Rows from block 2 of a small autoregressive pixel model, named by matrix and row number. Rows with one number belong to one neuron. Each number is 128 + 32 x the weight over its row's rms, rounded and kept within 0 to 255. All counts start at 0. Numbers have three digits each. After the name is the row's rms in percent of the matrix's.
After each neuron's rows are labels from the 100 images, of 14848, where the neuron reaches its largest size: "strongest on" is what is common among them. Only what is clearly more common there than usual is listed. The data: simulated grey scan slices of phantoms with and without marks.
# gate: MLP gate (model.blocks.2.mlp.gate.weight, 336x128), inputs 0-127
# fc1: MLP up (model.blocks.2.mlp.fc1.weight, 336x128), inputs 0-127
# fc2: MLP down (model.blocks.2.mlp.fc2.weight, 128x336, transposed), outputs 0-127

gate.296 097:132142121079078113096139116111176083094164126160187139138125105156099116120073184170131137112227138111098121165165162174125092146118123116136095162132096172082108103093126194158170140147103122133095148117124125141148117092074151138156079143098149134074141126108128228096146156108111168110169116130206151103124091130130134079114141145145124081089144148100226119090148169120149112127085
fc1.296 110:120136111169172075158135122134138107130185117091150161120216140099108161178169103110088123105102154122142155062134147107110093138124132062112121134111104121123148139129084111133159073150152108123192135167107131133151122126060192150069081066121138158217136136128121132122146164093118198102127114161141134112169091128101146147136134084077109145129145098147169232133146141175150109073109
fc2.296 104:111104093151186151147115161119121097108095139183125059134109093134131105069169084166084167115105168131153138139103060087095102170157083100113163160123158161166112105130156124177073193095113181110131055123121120108115160167176123067120110138102195095096146106134148149101110110156130101174125141110153184142072092157177134129137155142182184105105137123110129083108151150060098138148119
strongest on: low contrast; head

gate.148 101:116128125132096146122095131076124126145091108136151115139141097131106128098127160152092159131210098111150149071177051130177148137113122242108159108173129122105126118123088119150115140100151127104187100134157125121137129139174179116141178152118081105119121125125077088137088169051182108160133167088159107122132116169151082090198150050100174122110065173101160131143135094168107124131108
fc1.148 092:161142194144129118144114124091092106069163130105107173070119130135093132137061111132187176126109199185161143163135131118170166124103183151093127095170138116120125154101136147159095134128134099100102138078104104100115091133163115120108131104070093096112106106121100103130119216077065167145144126148154131099153204156084177128113142108158097147141180155176148156154088092150089134134048
fc2.148 093:126105124113089104098162092124122146146140136049109122125079128131100110094191124126172109137107136189158164135088183143151069110112129059143131136141123110126126137172108125173092074190133185107111188156204084050156114120121091169100123126205164176102149114089155150105111111112141122194093108122100132143137108116080105109145118160140125136168140193117079132103161166143144142107197
strongest on: chest

gate.88 094:091096146165078135157087152200113138122130056093130114173146130106159086107108127072123155062132136170094074132174107159147085110164118140050120117193127157122143148140145102119146098165094102081089075123134163179151137139128142102161143035119161130136142098133115066131109173219115096074118134124113136125148167112113122098151144110126185122089148080187154126122133113177129147150139
fc1.88 101:144116163185128129167131164172148174114136155110169157124078184161165099193152162140134096121066127151113107132132090142166093078101062084147112042098128136142136139128151089115081124150174159156205150044121152103098124090147090152123120147073126156127161116082157146136112119092150172182068134140113114132085112125195142116170114166155113106117173131119091133110144101111130085068133
fc2.88 094:128157141160125093147133129072135191089090096111105119111152146117181116112156132132058093109120123123129143133130150146113121105127163119086155163071170182101074147067165126106102146132171153106125102167116098118103142122144118111188097104125149191125144070104148104063081092170108034114140153106144098134197173107018108094149145148166137180095130128141095173128165119096132127160121
strongest on: chest

gate.302 092:148074138102173170089085100140148153173153131061103084110180054092155101117148106101145107118111161100157114165134092134161134134136217147084156143076128123089162107127160104120131147082062146117102055135106107151175084089114149095143070131141158124089045083145110082135118120140089198148128108167102156138097127178153149114110151097098103131122153136131130160141140079195129107125141
fc1.302 103:189088125120151090145150098110196150122180100121200076133138128173198086109129160163144151090191148166153107155070136159098105162127137108165130135096117120182092140135110094083093100135137069105120149137146111073080162072083122116118190208132111144198116138172155109105111134096148107085167146117086110125141126148065095136101084101138145077146124117119082140117150107139159166126109
fc2.302 098:110134126128088150154092112124144022133114133116103208167138070096148121091141131072171091118123106094091104187141145151144122096113116102089118116129119145013148092127117110115152092084144126142125173142150102142129106112164108113121122086143075163129158121154121083199093087159131169126111139185107148141136159144150145119147176114119142124088053139051150139099089154128097135053143
strongest on: chest

gate.85 110:071189125102146151158128142103163055044179129172123122113113086160155164135098136093162159175114198101135184173108189083088097165109143115152091145117118131098145111121108099147154075123164122143123158142112100119067111136105153162114170074180127165081153098166102118116131151108177158140152121121154132149124129103078095115120153174118152170187063100136130132077115147179105070152135
fc1.85 100:092118095094138046112107135133154087138148178156183083141172099133088130154042132162117094143157135185149178105148101110109143122132134094163138084138107126117124155129061135170097087173098138100167149118144166145123176153132147091167112196060087141106111062144188100100120125107133123110069097055133132143114048166113133128169125083140143080136100123121114159144146095076134139124151
fc2.85 105:118127097154127094129077126168096116144121120025157160075169152133136098142152105157160099143158079160112115107173120130132157072147103133109117135190161115171143142150073138173135144121188171110124147139157156158157157123154098092089091212164106093097117197127068150155144127096130020169097137163097153129107183144132123109130129102116086115089178139102151081125156120133103155144162
strongest on: low contrast; noisy; streaks

gate.252 092:242114121033146137134112118199131149133110097140170092148138097134159116067137144149173170141152156138096136071157149113104142148091135114109089092206134141136130141152133169164140114127132201151120111090199075140137131032145111137115140097070144100165112124140149175156153115085144128137092177149159115091127113126119139173132107107114056132128108151123185150115137133122166158162137
fc1.252 096:077116122102220155117117132105161160095186135159101177138123116138162107117151112150095130131138109106141130104158116144085166098130108165157121118130137130116085080114133163121158113081129193105137160135092094136140107079093083093112124128195125126129144129161078127160145144072059095190164096092141147102187142128143118080113112137090159111200119176096177158228116169110114082171086
fc2.252 104:158115051106079127152138080158087121138111106161099152119103134142143155084113138109079101125109115144140097105120102162117102092074143161143090111069128105215161062074147094171114160083117083114130150163090168097118163099158077180122151165112127120106111111127105176105132127159129123159184137083130192129172141122140072122088131165144121179177171121122157192157160156096090106081079
strongest on: low contrast

gate.204 100:146133084101102124106069167021144122141106104171132161086160180086089064081177174140088072155095143149092123140084166180138153153146162125131161177184108153101150111162183142177152150129167133110152134099154114113151096115126173073091082159141139145170100118084122105139135117094140085118118160150122132138138166144132073148078115122107044113126075120091109139094132117148088141121096
fc1.204 100:138131157162074117127120117123168120126145089121129051120126110095214097144136107195137098114109089135172084097106178129098089076131196093082097098151106138132117184078077108152104154078090092102140117179130171162137099159137072058149123147082114101091155176138110101178071168147092083126144137146169159118158144142084133072134159142110136161121154175161116131093179147122124118128108
fc2.204 102:148137138140111104088124125096115100099143088128129120124143156116129109081150138128111146138169082034117097126134138119216170195091069111156138108089145119136156066161072115149122105150171164117129137135125163120140137110069135163074089156086153156108101097078124162110135126135072125165146132149114179106091086122168143122140157130110198112191148066117128210161098043160118157118149
strongest on: low contrast; chest